{"model": "image embedding model", "dataset": "drawn human figures in many poses", "train_examples": 195000, "image_size": 64, "crop_scale_min": 1, "horizontal_flip": true, "translate": 0.06, "color_jitter": 0.2, "targets": ["pose"], "num_classes": 16, "embedding_dim": 192, "arch": "mlp_mixer", "norm": "layernorm", "norm_position": "pre", "activation": "gelu", "mlp_ratio": 4, "parallel_block": false, "inner_norm": false, "patch_size": [4, 4], "conv_stem": false, "layers": 6, "width": 192, "am_softmax_margin": 0.3, "am_softmax_scale": 30, "init": "torch_default", "residual_init": "none", "optimizer": "adamw", "lr": 0.0015, "beta1": 0.9, "beta2": 0.99, "eps": 1e-08, "grad_clip": 1.0, "steps": 16200, "batch_size": 128, "epochs": 10.6, "lr_schedule": "cosine", "final_lr_fraction": 0.1, "warmup_steps": 810, "weight_decay": 0.05}
Rows from block 2 of a small image embedding model, named by matrix and row number. Rows with one number belong to one neuron. Each number is 128 + 32 x the weight over its row's rms, rounded and kept within 0 to 255. All counts start at 0.
After each neuron's rows are labels from the 100 images, of 14976, where the neuron reaches its highest value: "responds to" is what is common among them. Only what is clearly more common there than usual is listed. The data: drawn human figures in many poses. In brackets: how many of the 100.
# fc1: MLP up (model.blocks.2.mlp.fc1.weight, 768x192), inputs 0-95
# fc2: MLP down (model.blocks.2.mlp.fc2.weight, 192x768, transposed), outputs 0-95

fc1.463 [111 149 149 141 125 126 165 120 136 163 108  96 144 153 131 139  69  81 115 184  87 128 118 147 151 121 135  82 135 105 124 147 108 130 166 146 112  65 121 106  98  98 167 134 132  99 191  99 105 140 142 104 122 103 108 163 148 163 125  96 122 125 106 112 167  97 107 169 128 145 173 183 146 138 171 134 160 138 143 143  99 117 131  84  90 158 189 207 145 115 148 146 145 143  87 120]
fc2.463 [154 159  91 116 125 119 130 176 130  79 133 191 172  97  91 138 135  77 103 131 133 122  88 172 162 110 137 159 180 188 124 178 135 142 123 140 126 105 126 130  87 119 138 126 157 134  59  52 126 166 131 141 172 186  98 192 117 144 176 178 165 153  35 142 171  83 124 121 131 147 106 123 109 166 111 161 126 165 148 138  83 156  59 104 163 195 143 133 142 162 145 103  64 126 157 175]
responds to: squatting (38)

fc1.363 [212 164 160 109 106 120  98 127 152  86 142  76  74 158 116 156 122 128 103  86 147  52 141 138 163  71 150 163 151 132 166  85  98 128 137 177 130 130 133 170 111 147 110 153  95 129  63  85 145 113 194 106 121 130 162 107 140 136 112 151 145 161 139 122  71 103 111 141  83 133 114 109 126 156 133 143 124 159 139 105  95 152  84  98 147  82 123  51 100 160 102 203 124 125 120 155]
fc2.363 [129 138 127 125 208 120 141 185 160 136  67 117 129 105 169  95 120 148  93 109 125  72 151 163 124  59 123  88 103 135 122 143  89 124 158 151 153  30 132 156  75 138 132  20 112 147 137 130  86 134 139 119  83  96 162 168  78 119 157  96 107 131  82 127 146 144 131 158 124 125 130 137 157 190 111  99 154 162 110 164 185 124 131 125  83  68 121 137 132  90 114 174 131  90 157 158]
responds to: walking (30); star jump (28)

fc1.354 [ 88 112  85  62 113  95 132 124 149 126 148 136  98 126 129  69 126 129 171  62 144 111 167 147 115 114 127 107  92  82  95 163 112 107 169 130 173 129 130 121 185  91 209  67 160 105 138 186 103 118  98 176 158 103  99 132  69 197  85 127  88 114  95 145 180 142 134  81 155  99 128  92 147  84 208  85 179 122 153 177 134 112  87 124 114 117 162 103 101  97 123 148 147 113 118  80]
fc2.354 [ 73  80 125 148  93 146 125 169 129 144 111 139 124 118  82 130 138  93  99 144 152 130 119 111 116 138 162 103  89 123 108 153 178 113  80  86 141 128  90 200 118 115 166 103 143 155  95 150 107 101 116  76 132 114 144 152 157 121 136  73 139 137  91  67 111 133 151 122 158 123 118 152 118 138 189 183 177 115 157 104 151 106 152  83 139 120 100 137  94 119  80 117 137 111 149 174]
responds to: sitting (30)

fc1.374 [ 63  66  71 122 125  88 134 157 137 198 161 156 135 167  73 122 133 108 126 104 179  56 124 146 127 102 106 133 113 108  71 159  81  87 162  99 179 107 135 154 159  56 186 123 184 122 137 134 104 137 141  97 110 125 137 113 136 154 163  76 151 118 166 139 190 111 173  60 101 144 145 108 180 130 195 116 171 123 134 164 124 130  74 125 107 123 198 157 142 127 111 115 125 151 152 132]
fc2.374 [ 91  89 132 148 101 117  86 140  98 224 119 164 153 156 104 112 103 120 125 117 185 121 163 156  91 138  91 122 151 104  93 113 131  88  89  88 164 109 117 159 170 128 132 146 192 164 133 224 133 101 107  68 106  96 106 130 151 163 126  88 111 153 192 109 103 133 125  80  82 129  84 122 172 109 139 106 126 130 129  98 138  64 118  90 105 106 113 151 134  99 131  99 158 122 146  92]
responds to: sitting (42)

fc1.660 [120 149 121 155 158 155 137 113 138 127 117 145 127 126 156 152 105  54 138 160  89 167 102 127 159  86 123  90 140 156 116 103 103 128 152 115 148  79 131 106  98  63 130 138 108 100 163 122  94 133 151 122 180 139 103 124 168 214 122 138  79 125 112 178  60 126  91 134 123  84 149 158 121  96 114 159 172 151 169 154  86 136 129 122 132 185 161 161 106  98 127 104 186 227  64 138]
fc2.660 [167 140 106 136 145 104 169 166 144  95  69 179 135 152 110 124 132  98 108 106  82 119 102 167 140 138 164 126 167 153  99 135 113 133 132 139  79  68  97 143 146 105 122 103 109  98 134  50 107 197 136 146 173 118  94 168  63 138 171 216 108 139  60 120 163 130 101 102 160 158 114  63 141 164 111 137 136  78 135 122  81 180  70 122 126 174 154 134 144 148 106 104  99 138 116 194]
responds to: walking (28)

fc1.90 [ 62 113  69 137 135 131 110 110 161  87 174 127 138  93 160  87  87 164 132  79  64 115 104 139 154 157 168 132  78 190 145 140 162 167 156 135 128 113 102 117 149 127 139 109 112 127 165 134 117  95 195 116  60 122 139 148  89 109 144  83 132 105 121 122 152 133  73 135  94 128 136 103  96 134 158 119 141  94 133 120 155  43 160 150  98 166 196 124 121 180 134 157 149 194 107  76]
fc2.90 [166 136 109 124 112 126 120 116 187  53 102 141 163  95 139 129  96 209 134 130 139 142  91 153 170 168 165  80 110 142 173 118 153 131 155 166 108 110 110 134 101 180 106 136 116  92 122  70  99 162 122 200 175 123  69 209  93  87 156 187  59 146  98 120 141  95  88 153 168 125 147  85 127 142  94 153 147 112 133 123 167 180 149 179 127 130  93 154 167 148 114 176 158 120 137 138]
responds to: hands on hips (25)

fc1.290 [119  84 121 110 170  42 184 136 140 160  91 165 156 160 129  75 149 135 158  72 120  87 157 170  93 147 132 118 150 114  53 173 177 118 135 165 171  47 155 126 147 125 193 123 190 124 182 140  57 130  91 153 128 120 119  88  97 179  81 153 115  92 181  94 162 132 159 113 154 129 155 128 157 124 163  94 159 139 173 175 142 114  69 131  57 129 160 180 164 129 134 108 135 127 169 103]
fc2.290 [ 93  97 114 106 118 109  99 212 114 184 109 126 125 160 145 134  55 112 101  82 124  97 156 141 143 159  98 100  89 126 136 109 163 143  86 138 126 135 179 212 141 183 102 151 130 210 129 125 140  98 132 102  88 112 148 111 141  84 164 151 152 107 160 100 111 163 142  99  61 127  53 152 135 166 169 142 112 112 151 148 138  43 114 143 111  83 134 120 105  78 189 138  99 132 180 128]
responds to: sitting (45)

fc1.476 [154 162 131 109  80 117 135 104 136 163  82 136  89 156  77 155 156  98 122 114 210 155 207 187 116 192  98 117 162  85  94  78  80  73 142 127 161 155 143  92 114 115 167 142 209  99  34 145 128 101 106  77 161 121 117 152 161 168 118 112 127 194 187 148 133 105 151  85 153 123 152 155 114 117 131 175 127 143 161 125 107 174 147 106 165 170 133  91 118  79  63  90 106 132 136 135]
fc2.476 [126 149 108  97 132 124  93 111  83 114 124 155 142 136 123 165 125 122 148 145 133 166 143 107 113 163 114 186 145  25 112 165 112 121 128 124 148 133 137  99 180 119 112 110 129 125 121 143 140 103 180 120 190 127 114 138 128 188  89 167 168 188 152 115 131 136 165 109 133 154 143  96  63  79 148 142  45 101 168  67 131 108  97 118 132 188 133 144 120 159 124  43 154 147 160 110]
responds to: handstand (31)

fc1.265 [102 169 132 129 112 107 152 111 151 169 127 136  92 137  81 123  93  63 128 153 131 156 136 149 132 148 119  99 159 124 116 115  95 167 201 130 114  85 111  97 140  88 160 141 165  94 133 150 112 127 131 134 164  84 110 149 149 235 149 103 123 113 147 169 178  85  93 101  74 127 174 158 148  82 146 134 162 144 119 176 112 125  91  78 113 173 155 168  74 162 118 110 156 156  78 100]
fc2.265 [153 132  50 146 124 127 150 139 140 102 106 178 157 116  91 113 133  94  84 158 115 130 105 200 128 102 146 120 171 160  93 155 117 128  96 124 110  96 134 155  91  61 133  82 136 143 112  75 128 227 162 134 169 147  86 203 109 131 223 160 191 172  55 109 161 136 133 101 141  90 112 120 129 178 107 171 122  93 170 115  51 149 105 122 137 144 131 145 142 120 112 118  85 104 135 160]
responds to: hands on hips (30); walking (28)

fc1.7 [123 164 171 115 140 162 124 156 128 161 109  95 100 131 143 191 114  99 138  98 130  49 143 108 166  78 134 103 111 117  91  65  54  96 142  92 118 111 137 120  82  86 129 102 107 120 114 157  76 121 148  83  89 148 166 149 105 145 115 123  79 111  96 133  38 134 134  97 177 109 141 137 168 159 146 185 154 140 145 153  49 157 112 147 135  93 107 139 121  60 123 164  94 143  60 192]
fc2.7 [112 121 186 144 147 146 113 163 109 141  57  50  80 134 135 127 150  99  91 129 129  38 159 130 113 123  96  90 107 126 122 126 128 129 161 109 119  96 130 143  89  74  97  46 145  83 132 170  84  80  97 112 124 104 142 153 108 145 113 166  39 137 130 127 101 145 118 148 141 142 122 151 142 189 142  96 151 121 133 129 230 133 147 156 163 120 142 104 100 143 129 125 145 159  72 181]
responds to: squatting (25)

fc1.523 [136 142 117 103 118 129  92 117 130 160 125 205  96 159 148 152 120 120 111 122  94  94 189 181 185 173 102 102 148 112  64 119 118  85  66  72  47 128 105 139 121  87 112 189 243 105  80  95 121 103  88 103  98 125 104 116 164 126  83 136 184 130 109 110 135 153 110 145 100 191  94 105 109 145 131 158 104 133 171 134 144 113 167 127  84  96 123 115 112 113 115 122 108  72  97 149]
fc2.523 [ 96 130 120  87  73 138 122 117  76 148 108 163 137  84 103 177 163 149 100 104 107 158 136 104 129 147 125 116 133  61 130 134  83 121 132 123 136 125  93 121 119 141 105 109 113 118 102 157 129 128 167  95 155 125 107 135 121 173 113 123 162 137 186 116 131 109 137  82 125 128 145  33 112 114 124 162  86 104 146 108 172 148 103 129 153 178 153 115 141 166 134 138 186 166 162 114]
responds to: handstand (29)

fc1.176 [ 94 149 125 101 106 102 120 141 141 174 125 151  93 154  81 124 111  72 189 116  95 117 233 112 161 116 136 122 109  98 114 139 125 133 133 125 133 117 121 102 134 115 185 103 166 105 140 194  98 116  95 174 116 107  93 158 140 180 151  93  99  86 118  99 188 103 115  84 114 105 109 148 145 103 147 110 164 148  98 174 145 110  81  68 123 154 173 160 100 154 132 107 129 112  91 104]
fc2.176 [ 77 136  43 147  90 158 158 165 119  97 166 159 131 144 101 123 134  88 121 180 136 142 107 176 125 109 134 120 131 154 127 127 123  99 100 112 100 148 130 157  89  93 130  96 144 169  87  92 108 168 156 108 161 140 120 152 133 138 186 113 171 144  86  89 152 145 122  79 153  71 103 134  99 127 100 122 117 137 153 139 107 152 125 110 139 135 159 167 126 166 140  62  66 119 156 154]
responds to: hands on hips (26)

fc1.452 [109  86 116  84 127 130  99 138 193 150 150 121 171 137 114 101 119 127  94 153  76 127 132 135 159 118 125 101 111 127  96 129 136  94 160 190 152  71 130  92 112  80 177 118 158 144 159 117 107 142 111 132 126 113 124 136 119 127 137 146 100 134 111 185 132  80 139 130 120 160 171 114 149  77 198 148 136 187  90  95  93  98 104 110 111 191 214 166 153 109 126  76 128 194 163  88]
fc2.452 [114 179 104 124 111 116 135 198 164 131 143 177 173 137 135 134 137 140 166 116  94 151  59  93 199  64 172 148 136 153 181 150 170 162  84 151 100 113 125 155 109 188 162 155 161 145  86  96 107 160 175 144 143 181 167 134 140 115 137 209 151 128  16 117 142 121  95 138 108 149  66 123 125 153 126  99 121 114 104 163 113 134 115 149 124 156 189 144 189 151 141  92  85  88 166 150]
responds to: sitting (41)

fc1.103 [107  95  90  85 125  94 118 119 162 144 146 139 149 143  83  50 135 114 133 109 113 107 159 113 130  88 147 151 119  99  93 133 193  74 175 163 149 114  90 101 143 109 187 130 124 157 147 153 120 116 103 144 121 106 119 135  91 149 108  99 106 129  98 166 158  82 141  55 100 119 184  94 162  94 158 115 169 105 147 153 124  98  83  69  82 183 190 151 147 149 120 160 115 143 128  73]
fc2.103 [137 152  82 104 117  91 114 182 155 138  91 163 160 125 120 117 176 137 169 102 147  97 127 116 148 136 144  84 122 135 157 139 150 117  96 134  98 122 116 210 133 166 132 122 157 142 106 147 115 183 175 100 141 109 139 151  74 112 155 123 116 168  77 125 123 159 119 126 155  75  85 103 131 179 139 104 161  95 180 141 113 101 113 174 144 113 144 156 149 109 158 101  83  78 185 171]
responds to: sitting (30)

fc1.254 [104 113 115 127  76 140 155 120 158 118 177 116  78 171 130 164 142  80 156  95 125 129 142 157 111 106 145 125  98 120  88 105 149  79 178  84 152 155  99 120 157  96 234 100 144 119  89 116 154 143 154 163 136 105 106 132 112 176 102  74 129 116  73 181 175 130 125  90 119 162 166 119 127  93 240 122 168 119  93 130 104 127 120  85 111 163 140  94  80 127 115  99 172 166  82 130]
fc2.254 [ 81  53 111  95  96 106 148 105 138 110 105 115 125 146  96 115  93  97 125 150 176 131 121 139  76 129 179 101  78 121 138 132 157 153 121 121 131 166  89 170 173 199 142 114 146  99 141 141 128  95  89 132  96  91 126  94 158  90 136 109 160 108 109 131 148 159 123 163 112 172 150 157  90 137 159 158 207 102 120 132 130 130 123  87 137 108 122  72 143 142 106 206 138  70 125 172]
responds to: lying (41)

fc1.172 [ 93 126 161 139  96 182  58 162 138 112 141  92 104 138 105 188 116  72 129  98 141  92 157 207 142  83 120 136 102 142 128  48 109 104 145 132 141  95  71 139 158  80 140  42 125 132  76 183 105 134 132 119 142 142 145  97  88 150 117 114 131 140  50 172 151 118 159  96 129 145 121 103 133 103 156 140 165 176  67 147  87 160  88  82 146  92 106  97 109 104 118 144 141 122 107 156]
fc2.172 [160  95 128 121  88 157  83 124 130 111 137  58 140  61  81  80 127 115 120 145 114 126 160  94  80 110  96 146 104 166 114 100 109 170 108 128 135 172 131 153 130 121 133  33  71 174 117 132 160 126 122 151 122 212 149 132 128 138 166 109 160 145  80 119 154  70 140 153 114 115 161  98 174 160 157 141 140 124 153 151 153 145 117 154 158  64 140 138 135 132 117 203 115 106 102 127]
responds to: walking (47)

fc1.406 [ 73 169  87 157 122 127 164  62 150 125 158 141 120  89 121  90 101  71 102 109 149 158 109 153 124 142  98 120 127 167 117 155 105 139 176  89 143  96  64  90 135  59 160 102 146 102 143 129 117 128 156 158 152 106 109 158 129 178 142 105 137 125 113 184 180 137 138  68  76 108 156 130 137  62 138 101 159 173 148 146 115 123 116  98  95 142 157 157  82 168  89  82 177 150  78  49]
fc2.406 [ 88 113  43 186  95 139 145  78 196 132 106 154 119 151 115 123 133 124 166 140 149 158 152 225 117 118 131 138 131 125 104 135  94  99 105  95 124 134 165 115  99  74 127  67 135 133 140 114 131 188 141 190 136 190 133 113 100 117 150 128 206 135  87 126 138 114 148  87 142  52 137 174 160 166 128 179 155  87 110 135  72 136 146 129 103 105 131 144 100 123 127 126  87  92 128 149]
responds to: hands on hips (31); walking (28)

fc1.529 [ 90  95 110  95  48 106 115 115 182 177 166 111  84 166  67 123 115 122 107 104 144  61 137 174 111 153  91 111 147  98 115 109 131 125 155 138 161 116 103 144 142  58 231 137 187 133  96 143 155  99 116 141  95 106  98 119 154 184 158 127 179 131 112 140 154 139 144  81  61 171 155  80 178 106 196 118 167 160 145 158 119  94  79  87 134 145 164 128  29 148 111 126 149 137 145 111]
fc2.529 [134 152  81 187  83 120 103 103 127 129 149 114 107 167  86 132 118 139 140 156 158 132 183 116 118 123 105  87 102 135 129  86 142  55 103  97 128 107 176  99 174 102 109 139 224 160 146 160 165 115 172  68  97 181 132  79 161  93 104 127  88 132 120 125 133  90 154 138  83 128  96 145 136 144 118 118 104 164 143 135 123 138  66  92 151 132 113 169  86 147  97 101 128 101 113 139]
responds to: lying (41); splits (29)

fc1.88 [133 157 162 152 155 116 179 144 145 140 126  75 111 174 124 223 161  87 152  86 150  82 144  98 149  78 112 139 110  95 114  90 102 109 155 145 136 106 137 127  60 119 129 114 107 125 145  99  83 128 164  59  91 135 158 118 122 123  96  97  80 121 102 111  59 132 121 138 138 108 151 168 150 122 153 159 150 157 129 131  25 153 133 122 104 120 109 167 107  90 121 142  80 144  82 193]
fc2.88 [102 128 202 143 133 130 120 144  95 103 133 142  78 139 135 168 168 130 109 122 129  84 138 138 117 150  83 123 120 169 126 122 133 129 162 124 104  93 107 122 103  89 143 113 161  90  79 155  96  38  79 112 142 113 129 157  99 116 128 189  21 132 135 103  69 140 113 166 142 151 108 118 103 146 153 126 102 132 125 103 168 131 140 177 162 138 125  87  87 165 137 121 148 163  86 214]
responds to: handstand (29); arms up (27)

fc1.368 [190 171 116 143 156 141 156 149 106 146 148  83  66 121 202 164 143 194 123 136 122 108 144 124 119 137  95 109  95 127 116 138 147 135  82  91 177 112 172 181 149 153 119 155 134  70 165 112 100 161  98 131 119 103 112 165 140  57 133 162 125 197 120 133 106 219  93 132 110 131  95 109 139 162 101 174 129 108 119 137 131 146 185 134 122 104 150 101  97 135 131 193 102 140 117 217]
fc2.368 [ 84  90 123  84 147 131 118 141 114 171  74 171 114 127 161 210 168 118 115  72 144  97 132 113 138 134 128  44 121 126  95  97  63 111 126 165  70 125 117 139 178 164 130 120 113 113 117 187  77 117 147 100 113  63 126 149 169 123 128 156 107 128 207  98 112 184  76 118 108 109 118  35 152 160 105 175  78  35 127  96 157 135 122 150 139 172 118  72 124 146 136 151 179 138 139 174]
responds to: walking (28)

fc1.24 [ 68 117 104 154 150 140 138  99 179 127 127  66 151 130 145 109  97 138 149 159 116 134  97 118 137 122 170  95  80 124 104 170 140  65 150 168 145  89 127 110  92 106 197 135 152 118 165 100 110 147 142 120  77 120 109 152 121 179 163 127 142 100 126 109 163 100 106 172 113 152 174 176 135 123 192 129 199 151 120  99 118 147 172 101 102 148 172 191 147 134 119 139 106 158 146  73]
fc2.24 [170 172  62  93 104 116 125 168 128 101 142 175 165 129  81 110 103 106 155 117 126 138 106 147 184 124 171 163 169 176 152 136 121 138  77 119 142 146  79 138 107 157 159 112 177 123  95 108  80 129 134 127 168 185 115 117 157 121 117 105 154 165  40 147 165  88 100 120 116 168 110 159 112 125 114 131 156 156 131 141 142 116  61  88 161 169 168 120 148 161 158  96  87 122 132 127]
responds to: squatting (36)

fc1.586 [ 78  85 102 108 153 122 146 107 158 110 147 163  92 109 112 155 156 107 179 132 150 135 167 188 139 180  88  94 121  77  54 144  99 102 105 120 164 101 165 124 159  92 152 116 253  96 134 108 121  77  95 168 172 108  87 105  94 138 105 144 160 130 147 139 141 173 107 104 131 177 135 156  87  85 123 172 135 175 146 154 124 134 123 135 111  91 119 113  93 126  95 108 187 112 118 146]
fc2.586 [154 162 154 147 105 133 157 115  97 215 151 145 125 188  91 192 144 149  97  89 123 110 147 128 100 125 130 187 114  78 145 161  93 119  93  86 125 110  81 111 132 118 106 111 107 137 124 138 155  91 159  98 151 156 102 119 149 177 105 118 126 154 220  92  97  87 139  81 130 131 149  52 123 129 156 195 122  92 106  75 142 151 107  95 128 154 154 101 113 178 124 148 165 153 148 102]
responds to: handstand (47)

fc1.571 [147  94 118 148 140  95 150  83 159 105  97 112 153 164 145 165  72 107 152 118 115 112 132 175 146 128 115 100  86 191 115 150 133 112 121 142  97  81  91 137 160 110 168 110 150 107 117 120 101 121 161 121 131 120 113 118 110 154 126 117 176 151 128 126 154 132 117 194  96 149 177 206 126 128 187 143 237 153 137 133  94 108 125 100  86 100 135 150 154 156 135 137 136  94 110 159]
fc2.571 [148 101 141 110 146 120 122 141 179 105 117  95 140 141 124 130 110 139 139 150 141 117 133 200 144 156 138 173 176 153 164 141 133 188 138 135 159  87 117 129 130 146 103  95  61 133 161  90 114 146  93 161 179 184  73 177  80 145 149 168 131 153  99 167 190  75 109 131 130 213 181 130 114  57 104 155 141 173 111 175 119 110 120 152 149 147 163 128 102 167 156 102 143 164 160 108]
responds to: squatting (41)

fc1.301 [122 108 122 139 148 102 138 136 208 148  81 159 131 190 127 135 137  59 125  80  77 120 136 161 124 121 112 132 144 108 115 126 172 147 150 166 184  57  88 107 153 119 195 131 174 126  92 101  89 114 118 153 147 141 122  66 101 135  72 164 124 125  89 158 158 117 162  94 109 193 152  71 160 107 159 141 137 201 119 134 110 108  78  83 114 141 177 159 146 120 140  95 129 151 141 150]
fc2.301 [104  80 114  97 100 107 110 147 149 159 163 164  73 137 114 114 108 164 195 105 132 179  67 150 132  93  98 162 150  86 171 133 190 120  90 153 133 186 172 143 157 186 176 168 143 173 110 113 170 151 127 124  98 116 153 120 138 109 161 116 154 121  95 101 105 156 127 106  91 130  99 159 136 140 131 109 134  90 117 163 104 112 141 169  96  97 172 131  94 116 183 100 110  85 196 128]
responds to: sitting (27); kicking (27)

fc1.133 [130 147  72 118 114 160 116 114 136 123 156 174  46 192 170 176 144 109 159 123 100 157 111 132 116 111 139  77 123 147 145 120 103 114 121  64 129 127 169 115 143 131 202 138 115 117  88 108 129 123 188 163  73 104  89 118 142 127  98 122 141 153 114 127 150 190  87 114  96 129 145 111 128 101 188 175 153 141 118 127 100 129 181 117 151 127 139  95  47 136  95  92 170 153 133 121]
fc2.133 [ 81  93 115 104 152  98 149 124 114 197 130 135 110 175 145 145 129  83 107 107 107 196 168  82  51 104 153 139  78 147  94 121  78  94 143 103 109 135  92 132 191 130 160 115 144 102 136 107 119 125  87  88 124  62 106 118 175 132  94 148 118 136 176 132 128 172 130  91 126 124 126  96  70  97 138 151 146  86 135 196 169 152 131 112 136 133 188  39 143 163 126 147 171 155 108  97]
responds to: lying (64)

fc1.297 [112 130 123 107  82 130 112 110 134 186  91 151  74 141  82 145 123 109 142 120 202 115 187 186 139 179  88  89 136  86  83 100  89  47 100 147 147 129 120  96 139  68 158 122 255 120  45 127 124 115  92 133 177  82 132 149 118 161 108 124 173 177 143 135 154  85 147 133 147 170 136 153 116  94 151 141 154 141 158 134 112 154 121  94 134 153 149  97 110  99 107  69 157 127 120 142]
fc2.297 [138 125 108 124 105 112 127 139  75 123 115 171 154 159 123 176 142  91 115 102 136 168 160 111 100 163 133 219 157  53 144 148 114 123 112 102 146 144 114 112 155 118 117 142 132 138 125 149 160 108 170 126 206 135 155 133 109 183 134 153 156 171 178 121 150 114 174 102 127 135 164  87  62  98 138 153 104 122 120  57 111 119  85 134 144 190 102 127 130 148 121  82 177 115 160 109]
responds to: handstand (35)

fc1.684 [ 76 194 102  95 110 139 132  75 108 172 118 162 130 124 120 123 150  73 152 114 141 156 172  86 154 125  96 120 154 100 140 126 123 119 163 130 124 146  88  55  90 116 142 109 122  93 113 156 134 118 114 119 161 132 136 181 162 167 120  99  85 152 121 149 127  92 126  82 141  77 127 104 156  70 110 111 112  85 131 163 159 156 118 106 138 159 187 156 133 158  63  93 104 173  80  78]
fc2.684 [163 189  72 142  99 112 148 154  98 100  80 177 139 132 104 117 171  87  91 134 152 129 145 166 154 100 172  82 142 150 123 139 103  85 126 113  73 104 111 158 123  67 102  83 147 120 111 123  97 213 172 132 199  79 106 161  77 164 163 151 137 151  78 108 168 170 116  65 169  93 117  77 121 188  60 112 134 103 139 138 133 134 140 146 134 157 135 114 146 116 143  93 109 123 101 180]
responds to: walking (36)

fc1.288 [137 107 126 124  71 137  85 150 129 101 151  95 140 103  71 121 117 139  95 177 126 123 152 204 148 136 141 147 172 108 119 125 115 133 159 138 100 143  96 182 108 135 101 177 120 143 116 147 166  88 172 136 149 135 105 151 143 129 122 112 174 107 192 138  88  56 115 104 121 187  94 131 111 183 126 159  84 114 102 138 113 141 115 111  97  95 123  57 135 154 106 196 165 137 140 164]
fc2.288 [159  86 157  95 121 101 110 156 150 117 118 130 134  60  87  94 140 186 105 147  96  74 120  93 160  92 117 149 130 171 155 154  97 156 151 135 172  42 161 112 106 136 126 124  72 170  99 132 132 166 136 128  84 130 164 135 113 120 160 116 111 152  78 108 134  76 140 156 125  68 117 121 151 194 120  69 144 196 168 141 173 137  95 109 136  96  83 194 112 128 116 221 139 123 145  88]
responds to: hands on hips (37); teal top (26)

fc1.417 [153 174 187 149  97 142 137 152 149 127 110  52 144 147 102 195 159 109 137  69 121  65 122 126 124  85 135 154  56 126 148  16  79  97 184 138 151 124  76 168 118 113 128  79  98 129  92 189 127 126 143  75 126 120 155 101  65 125  69 127 106 215 152 201 102  83 149  93 109 137 148 123 136 149 161 157 159 158 114 118 110 199 101 135 157 113 115 109 144  51 110 186 148 129  89 160]
fc2.417 [124  71 122 162  89  62 137 151 119 148 115  94 152 112  81  76 159 105  39 101 110  66 169 113  52 162 153 119 127 136 175 110 120  96  93 152 120 116 192 124 100 138  87  55  90 162  44  94 188 128 139 108 111 110 166 141 151 154 163  78 126 117 138 145 129  98 126 123  96 118 195 103 180 160  96 118 144  93 145 102 168 131  94 173 123  86 138 167 151 126 135 194 188 133 145  99]
responds to: walking (25)

fc1.2 [ 89 126  86  90 104 104  85 119  90  91 106 140  87 157 157 167 151 160 170 109 150 128  95 148  81 129 163  70 106 128 105 128  91 113 189  63 104 113 146 164 183 132 176 121 115 100  57 146 124 165 192 155 119  93 112 155 109 111 133 111 153 140 160  83 225 140 120  87 116 133 151  89 120  90 170 176 165  93 168 140 139 135 103 142 120 147  90  99  94 121 125 114 193 121 118 146]
fc2.2 [ 91  59 132  92 141  75 161 124  58 147 140 157 155 141 145 165 176  78 154 110 154 131 120 121  68 118 140 111 108 148 117  68  66  98 118 110 117 154 113 137 203 150 125 149 100 116 100 150 162 129 152 130 151  56 166 162 129 130 133 135 122 135 170  75 112 166 111  99 132 115  88  56 114 153 117 180 135  84 190 123 117 134 124 172 148 133  83 121 147  77 135 156 187 130 116 132]
responds to: lying (64)

fc1.637 [ 55 139  80 118 114 155  92  89 120 132 196 135  51 145 155 144 111 150 171 158 111 170  91 160 123 128 128  97  76 140 135 133 140 129 138 123  77 137 132 127 176 130 139 165 115 142  86 153 153  56 175 144 113 110 114 177 127 139 170 151 150 111 176  91 149 170  94 156  93  99 134  90 117 107 150 139 150 123 150 167 116 107 168 126 125 128 158  71  18 122 120 110 155 165 147 117]
fc2.637 [ 95 102  87 120 156 106 155 133 100 156  99 142 119 155 135 190 168 149 161 154 101 181 125 144  86  95 100 149  81 103 153  91  86  99 100 123 121 147 137 126 211 138 110 164  87 138 126 126 155 165 105 127 129  42 115  98 124 111  99  99 131 111 153  67 109 174  91 125 113 123 123  96 119 173 134 232 140  63 126 160 124 112 158 106 126  94 128 109 106  86 123 122 156 129 177 135]
responds to: lying (56); splits (40)

fc1.160 [138 133 159 157 143 205  96 167 179 148 123  83 118 158 139 187 122 104 146  79 164  64 212 168 141 138 106 156  88 144 142  71 151  99 142 174 151  81  97  98 125  96 174  44 142 121  78 217 116 110 107  74 145 120 150 107 106 138 113 137 119 140 118 136 141 131 132 118 122 150 156 132 138 120 187 134 174 175  67 146  97 201  94  87 137  95 133 110 143 123  99 177 119 161  95 146]
fc2.160 [156 155 114 126 130 119 130 161 125 109 133  62 135 140 128  81 128 140 155 166 130 116 212 115 123 139  86 162 145 143 118 121 177 168  94  98 140 126 135 109  89 118  78  26  70 128 150 141 142  94 110 180 130 177 141 131 159 104 121 186 114 120 111 136 114 119 109 100  99 131 126 124 102 133  88 142  94 142 119 158 178  80 136 160 147  65 105 155  93 153 111 148 156 137 112  80]
responds to: walking (44)